config.yaml
model: "image classifier"
dataset: "rendered roads seen from a driver's seat, with toy cars, trees and houses"
train_examples: 72500
image_size: 24
crop_scale_min: 1
horizontal_flip: false
translate: 0.06
targets: ["vehicles"]
num_classes: 3
arch: "perceiver"
norm: "rmsnorm"
norm_position: "pre"
hidden_act: "gelu"
head_dim: 48
fused_qkv: false
bias: "none"
qk_norm: false
parallel_block: false
inner_norm: true
moe: "top_k"
num_experts: 8
moe_every: 1
expert_mlp_ratio: 1
experts_per_token: 2
shared_expert: true
patch_size: [2, 2]
layers: 16
width: 192
positions: "learned"
latents: 32
mixing: "cutmix"
loss: "binary_cross_entropy"
residual_init: "zero_last"
optimizer: "adamw"
learning_rate: 0.0019
beta1: 0.85
beta2: 0.95
eps: 1e-08
max_grad_norm: 3.0
max_steps: 7500
batch_size: 48
epochs: 5.0
lr_schedule: "cosine"
final_lr_fraction: 0.1
warmup_steps: 1500
weight_decay: 0.09
Rows from block 7 of a small image classifier, named by matrix and row number. Rows with one number within an expert belong to one neuron, the router's apart. Each number is 128 + 24 x the weight over its row's rms, rounded and kept within 0 to 255. All counts start at 0.
Before each expert's rows are labels from the 100 images, of 14976, where the router gives the expert most weight on average: "top examples" is what is common among them. Only what is clearly more common there than usual is listed. The data: rendered roads seen from a driver's seat, with toy cars, trees and houses. In brackets: how many of the 100, against the usual share in percent.
# router: router (model.blocks.7.mlp.router.weight, 8x192), inputs 0-191
# up: expert up (model.blocks.7.mlp.up, 8x192x192), inputs 0-191
# down: expert down (model.blocks.7.mlp.down, 8x192x192, transposed), outputs 0-191

# expert 4
top examples: truck (90 vs 54.9)
router.4 [144  86 121 122 106 113 110 156 125 122 128  99 120 163 142 103 131 132 133 136 185 124 170 126 170 126 137 145 128 174 144 154 143 134 114 133 151  72 131 131 157 140 123 177 116 100 106 141  83 146 167 140 116 127 138 135 157 110 100 134 134 162 154  79 132 139  88  94 119 153  96 114  89 154 102 127 174 106  93 152 129 120  92 123 158 143 132  78 156 119 115 102 101  97 148 113 113 165 101 145 127 158 142 147 118  97 162 166 137 124 106  89 123 147 121 111 138 138 109 133 122  99 106 161 121 112 169  96 109 149 128 115 114 178  89 118 127 111 130 110 116 134 161 110 120 110 130 155  85 157 136 162 122  75  66  95 130 150 202 136 138 166 132 140 146 113 108 143 127  99 106 123 118 104 151 115 127 142 127 125 147  97 164 123 135 137 127 133 150 111 124 136]
up.16 [ 83 141  90 136 133 100  94 134 124 136 131 169 112 101 105 127 144 129 117 130 145 138 123 113  93 126 157 139 134 127 143 142 139 133 126 122  96 161 104 162 116 125 136 163 103 139 191 105 116 104  95 141 196 110 166 127 100 118 156 142 158 103 159 132 117 125 159 105 133 137 164 119 127 108 113 156  97 190 160 108 115 142 139 143  89 106 135 137 102 131 143  92 154 138 113 193 150  84 170 113  98 126 137  87 128 172 142 106  99 126 124 136 103 118  98 154 139 114 112 130 165 107 104 145 118 130 121 143 116 101 128 163 116 131 123 151 158  92 118 175  96 151 103 161 140 133 125 126 139  83 109 134 148 144 130 165  99  88 103 125 136  83 117 122 163 119 114 122 122 120 160 111 100  99  88  87 160 130 133 142 134 142 104 131  99 108 145 135 110 144 107  67]
down.16 [138  99 138 124 128 149 143 142  92 135 158 113  95 118 112 114 123 139 166 128 124 130  99 106 154 134 115 114  94  69  97  89 148 153 129  96 159 113 150 148 114 129 156 107 112 142  85 101 125 113 168 147 141 129 141 154 108 102 109 121 130 121 143 127 160 148 116  91 166 133 113 114 102 102 149 107 122 108 150 140 149 127  83 124 136 111 131 160  96 153 110 139 123 163 146 108 126 135 142 130 134 111 105 125 151  98 126 158 198 101 154 113 157 187 142 101  90 120 110 115 111 142 139  92 130 132 166 149 150 148 136  95 107 129 110 133  82 143 147  95 134 136 135 157  96 161 135 161 121 124 121  96 168 150 123 131 136 120 171 129 120 132 128 110 109 149 182 180  96 181  95 145 114 120 150 177  96 113 122  58  97 132 137 147 123 135 102  97 144  85 112 140]
up.17 [146 110  94 119 134  67 103 128 146  88 150 160  75 124 135 127 108 126  78 118 130 101 176 157  91 118 153 122  96 155 172 132 152 103 134 142  95 136 108 153 131 138 136 136 119 137 152 175 136 143 122 119 148 107 126 132 125 140 129 168 146 159 142 119 166 139 131 130  83 102 139 115 120 156 161 107 121 118  94 133 137 127 131 114 129 143  91 128 121 115 150 105 116 132 116 172 113 120 105 151  72 155 152  96 119 134 128  91 135 115 123  85  99  86 109  93 116 147 101 130 141 109 129 152 175  90 112 140 128 117 110 139 118 118 122 139 185  87 162 147 124  94 110 123 116 142 110 114 160 133 132 147 176 129 123 110  99 147 127 129 138 122 151 163 149 117  87 140 122 107 158 100  83 144 100  90 183 132 148 155 125 127 129 122 117 131 168 111 152 193  82 114]
down.17 [140  92 146 168 138 158 134 139 146 127 169  77 104 155  98 139 155 150 146 148 121 134 123 168 153 151 116 115 104 132  87 117  90  85 126 131 117 108 143  96 133 142 140 179 113 102 121 109 108 137 118 126 123 122 137 117 122 132 108 144 129 100 124 106 139 122  91 126 160 161 120 102 122 122 135 131 135 123 133 136 142 145 137 159 140 149 134 138 113 103 117 170 147 135 118 103 121 119 217 150 167 116 146 145 147 160 117 180 106 127 153 144 132 198 133 169 156 148 142 107 137 120 127 171 109 137 162 112  97 152  86  98 110 126 124 122  84 122 120 105  95 149 119  98 115 112 130 147 116 114 160 134 127 153 151 194  97 107 138 134 112 146 122 110 128 184 123 154 106 106 135 128 123 148 102 167  93 119 131  75 133 178 146 122 133 108 108  98 136  78 159 147]

# expert 1
top examples: snowy verge (60 vs 34); vehicles: zero (37 vs 12.5)
router.1 [129  83 151 117 132 144 134 125 133 139 132 112 169 106 156 107 122 133 125  63 172 140 110 117 114 137 130 171 135 172 156 130 119 128 139 132 143  89 109 128 136 118 125 146 132 112 109 168 121 149 175 150  83 102 129 149 138 137  99 153 119 160 154  77 165 108 114  77  87 155 108 115 137 137 142 123 186 130 123 127  83 142  85 103 155 160  83 101 127 113 111 102 126 121 149 121 128 136 115 140 120 151 141 157 110  74 160 111 121 114  90 152 131 168 149 140 158 150 114 161 130 109 109 139 102 107 168 114 114 128  91 142  87 155  68  86 129 147 139  74 142 137 133 124 122  92 124 150 112 127 136 128 132  96  83  85 145 111 116 135 128 191 113 170 126 105 127 128 128 120 124 134 134 102 160 106 128 145 141 135 169 106 114 112 149 126 114 147 141 109 148 132]
up.16 [113  58 142 127  94 165  91 163 169 127 103 144 141 122  80 141 148 114 154 110  84 109  70 154 139 118 145 127  82 136 133 117 103 155 118  94 128 124 172 160 123 145 121 105 116 116 102 174 131 139 133 147 103 137  87 110 127 114 102 140 155 129 114  90 166 154 113 157 115 138  93 141 113 148 123 109 127 162 144 161 110 108 142 117 150 153 134 153 119 126 122 128 143 128 135 134 115 127 108 156 142 122 140 169 126 137 108 109 125 148  89 124 148 162 159 100  85 161 124 121 116 182 183 146 136 142 116 154 112 167 164 102 139 103 172 149 121 152 129  89 161 145 145 114 129 125 173 139 105 122 111  90 156 136 145 108 147 132 140  96 103 132 118 110 111 162 157 126 131 115 127 140 100 118 135 162  87 118 127 102 128 113 101 174 146  91 134 136 166 156 162 169]
down.16 [169 116 140 135 160 153 156 107 106 141 120 102  80  93 117 128 127 140 139 171 102 126 103 128 146  97 130 116 120 119  49  86 110 118 176 112 150 176 110  80 150 103 149 113 114 125 123 107 103  87 193 109 113 164 132 132 113 120 130 159 160 106 160 113 127 129 160 143 184 186 132 119 164 131 159 112 127 144 114 137 147 162 131 157 160 118 132 144 108 154 130  96 162 143  91  88 141 126 153 124  95 123  94 144 139 138 141 152 183 108 121 162 142 135 115 123 114 113 102 138 122 146 119  87 109 134 140 135  90 127  76 147  80 120 115 135  84 124  75 119 118 160 144 159 140 149 127 127 120 119  95 120  88 146 153 145 137 112 137  96 104 137 123 122 117 110 139 143 104 125 135 129 152 135 104 116 108 132 100 113 150 138 134 150 151 154 111 141 152 130 153 153]
up.17 [123 140 133 142 156 148 129 113 164 132 138 125 138 111 101 154 145 127 132 179 156 150 107 132 119 120 133 103 115 141  85 134  76 125 132  93 119 137 139 140 105 121 155 126 143  93 153 100  92  97 115 102 102 195 139 118 149  94 158 139 120  91 108  83 125 156 111 121 155 129 132 156 154 151 141 126 126 146 164 113 124 140 126 164 131 155 189 138  83 150 135 103 156 158  99 156 114  86 171  86 136 124  42 116 175 143 140 151 137 145 164 145 129 180 147  98 115 168 134 111 137 129 110 123 138 173 138 141 101 115 129 114  99 151 139 151  63 168  97 138 128 129 129  83 112 132 163 118  97 146 120 106 102 121 124 166 126 116 149 137 106 128 141 105 133 131 152 121 134 118 113 144 158 135 137 128  80 129 123  96 114 110 162 155 134 102 112 120 134 113 126 121]
down.17 [142  89 147 109 123 102  98 143 125 102 106 164 120 104 152 121  69 102 125  90 123 103  99 115 148 100 130 113 105 120 129 112 159 126 157 166 110 121 162  95 133 116  95 146 113 134  78 142  82 127 133 118  83 130 146 127 119 117 103 122 145 152 137 126 169 149 159 115 108 133 105  94 148 131 173 114 126 117 160 147 120 158 156 121 151 153 142 100 119 124 156 115 114 109 140 131 128 130  94 121 130 143 132 141 111 108 138  83 152 101  84 132 129 138 115 119 138  95  97 159 119 144 109 123  70 108 136 164 137 103  63 168  96  89 122 132 137  98  91 106 122 144 134 170 112 106 147 139 112 158 115 162 164 146 124 125 124 114 113  77  95 141 149 172 144  51 145  99 108 123 126 132 172  96 132 142 133 149 117 121 158 129  98 126 125 135 103 154 154 171 138 149]

# expert 2
top examples: dusk (100 vs 29.9); truck (83 vs 54.9)
router.2 [128  73 138 118 130 105 112 131 127 144 121 112 150 153 117 122 138 147 107 155 181 118 117 117 104 120  96 145 142 152 133 161 165 116 161 110 149 104 112 114 156 117 109 127 123 113 156 150 135 140 171 170  76  88 150 143 141 146  80 126  96 138 148 114 160 130 130  91 122 108  99 118  82 160 116 115 187 155  75 136 147 121  88 109 179 132 172  86 146 112  91 101 140  98 162 127 106 117 124 112 154 159 144 163 121 112 103 117 122 129 121 118 134  98 118 123 127 122 136 149 136 112  97 119 116  88 132 120 104 121 151 104 116 175  92 150 140 148 120 125 168 112 155 113 123 157 130 147 137 141 121 132 119  94  34 121 146 168 120 149 145 192 140 157 134 119 150 145 128 143 122 119 137  88 143 145 132 134 113 147 106 112 137  83 142 150 115 132 128 108 157 143]
up.16 [131 130 124 143 116 174 102 172 140 138 135 102 145 127 124 128 166 131 111 163 124 151 129 144  75 137 187 133 136 121 149 117 103 129 143  76 134 175  93 168 117 166 153 130 126 135 143 144 146 134 103 100 145 124 108 130 138 140 158 170 134 118 133 125 135  92 127 176  76 131 134 135 115 112  87 130 114 182 146 143 115 138 136 177 115 129 137 152 118 106 138  91 144 115 121 153 140 116 148 149 120 109 109 133 135 179 141 105  96  91 136 149 122 154 163 117 121 177 146 142 181 127 144 152 125 137 109  90  77 129 147  93 111 127 179 159 152 147 148 153 141 159 132 122 122 144 132 127 168  69 123 108 170 148 134 150 179  88 131 123 146 112 117 128 125 143 121 172 122  92 112 169 121 146 143  98 158 128 139  97 127 134 156 158 138 105 172 112 139 142 119 127]
down.16 [131 120 132 119 170 101 184  97 142 119 122 127  99 131 122 166 115 132 123 120 131 117 117 122 159 154 104  99 127 134 119 157 201 148 137 132 141 156 171 105 128 120 119 108  96  97 113 142 129 113 120 120 124 137 132 131 124 127 135 104 124 149 148 127 123 124 118  95 196 172 102  98 127  93 152 111 115  96 113 147 160  96 135 117 124 137 156 141 167 142 111 144 111 136 171 112 163 146 135 113 143 134 138 129 104 139  99 180 174 116 151 107 154 135 130 116 134  82 143 114  96 111 133  79 102 118 126 122 172 148  77 158 124 123 132 101  97 130  77  99 122 100 131 117 126 108  95 158 128 190 155 141  80 127 191  99 105 104 174 135 107 122 101 137 124 141 145 115 107 137 130  93 148 130 122 133 113 133 104 113 141 128 117 111 104 162 116 111 115  99 201 130]
up.17 [108 161 135  87 120  97 114 114 124 144 140 168 142  86 113 123 125 112 129 131 132 115 167 124 131 112 130 106 108 127 106 130 135 143 141 148  96 150 135  96 109 116 117  98  88 156 124  93 114  94 147 162 174 126 132 118  89  76 124  78 137  85 125 168 101 165 122 112 142  87 145 127 156  84 145 167 110  75 106 123 112 132 120 114  98 125 131 153 151 123 158 140  94 163 131 101 108 120  99  71 138 115 192  99 111  87 113 143 124 148 111 112 120  91 106 101 142 106 177 103 126 102 139 180 113 111 141 173 160 103 113 168 112 125 135 143 168  99 114 144 116 111  99 109 122 139 137 143 130 125 134 117 107 156 131 119 133 131 116 107  96 100 139 105 135 113 130 147  77 125 138 112 145 139  91 163 139 125 151 131 164 108 184 118  88 127  96 130 111 122 127 109]
down.17 [155 115 145 137 116 140 124 161 160 135 111  82 131 159 108 145 134 124 139 125  92  95 126 178 112  54 148 111 108 113 168  92 154 158 118  90 170 140 148 157 170 128 133 118 125 121 131 171 113 122 132 147 141 118 113 143 119 143 116 129 100 121 135 105 150 149  72 154 110 132 117 149 100 111 101  93 150 121 113 133 120 111 136 155 124 128 121 102 109 102 116 104  94 104 127 100 132 125 129 157 129 104 128 162 139 139 135 136 131 116 130 111 136 155 135 124 106 117 190 155 171 122 102 151 153 114 167  97 107 123 141 119 130 125 171 127 114 142 109  98 177  76 149 101 160 138 146 142 147 155  54 139 126 141 106 111 136 161 148  65 149 148 165 153 136 132 131 138  97  95 141 143 152  97 141 128 107 145 112 131 124 105 124 139 142 103  95 205 147 147 142 130]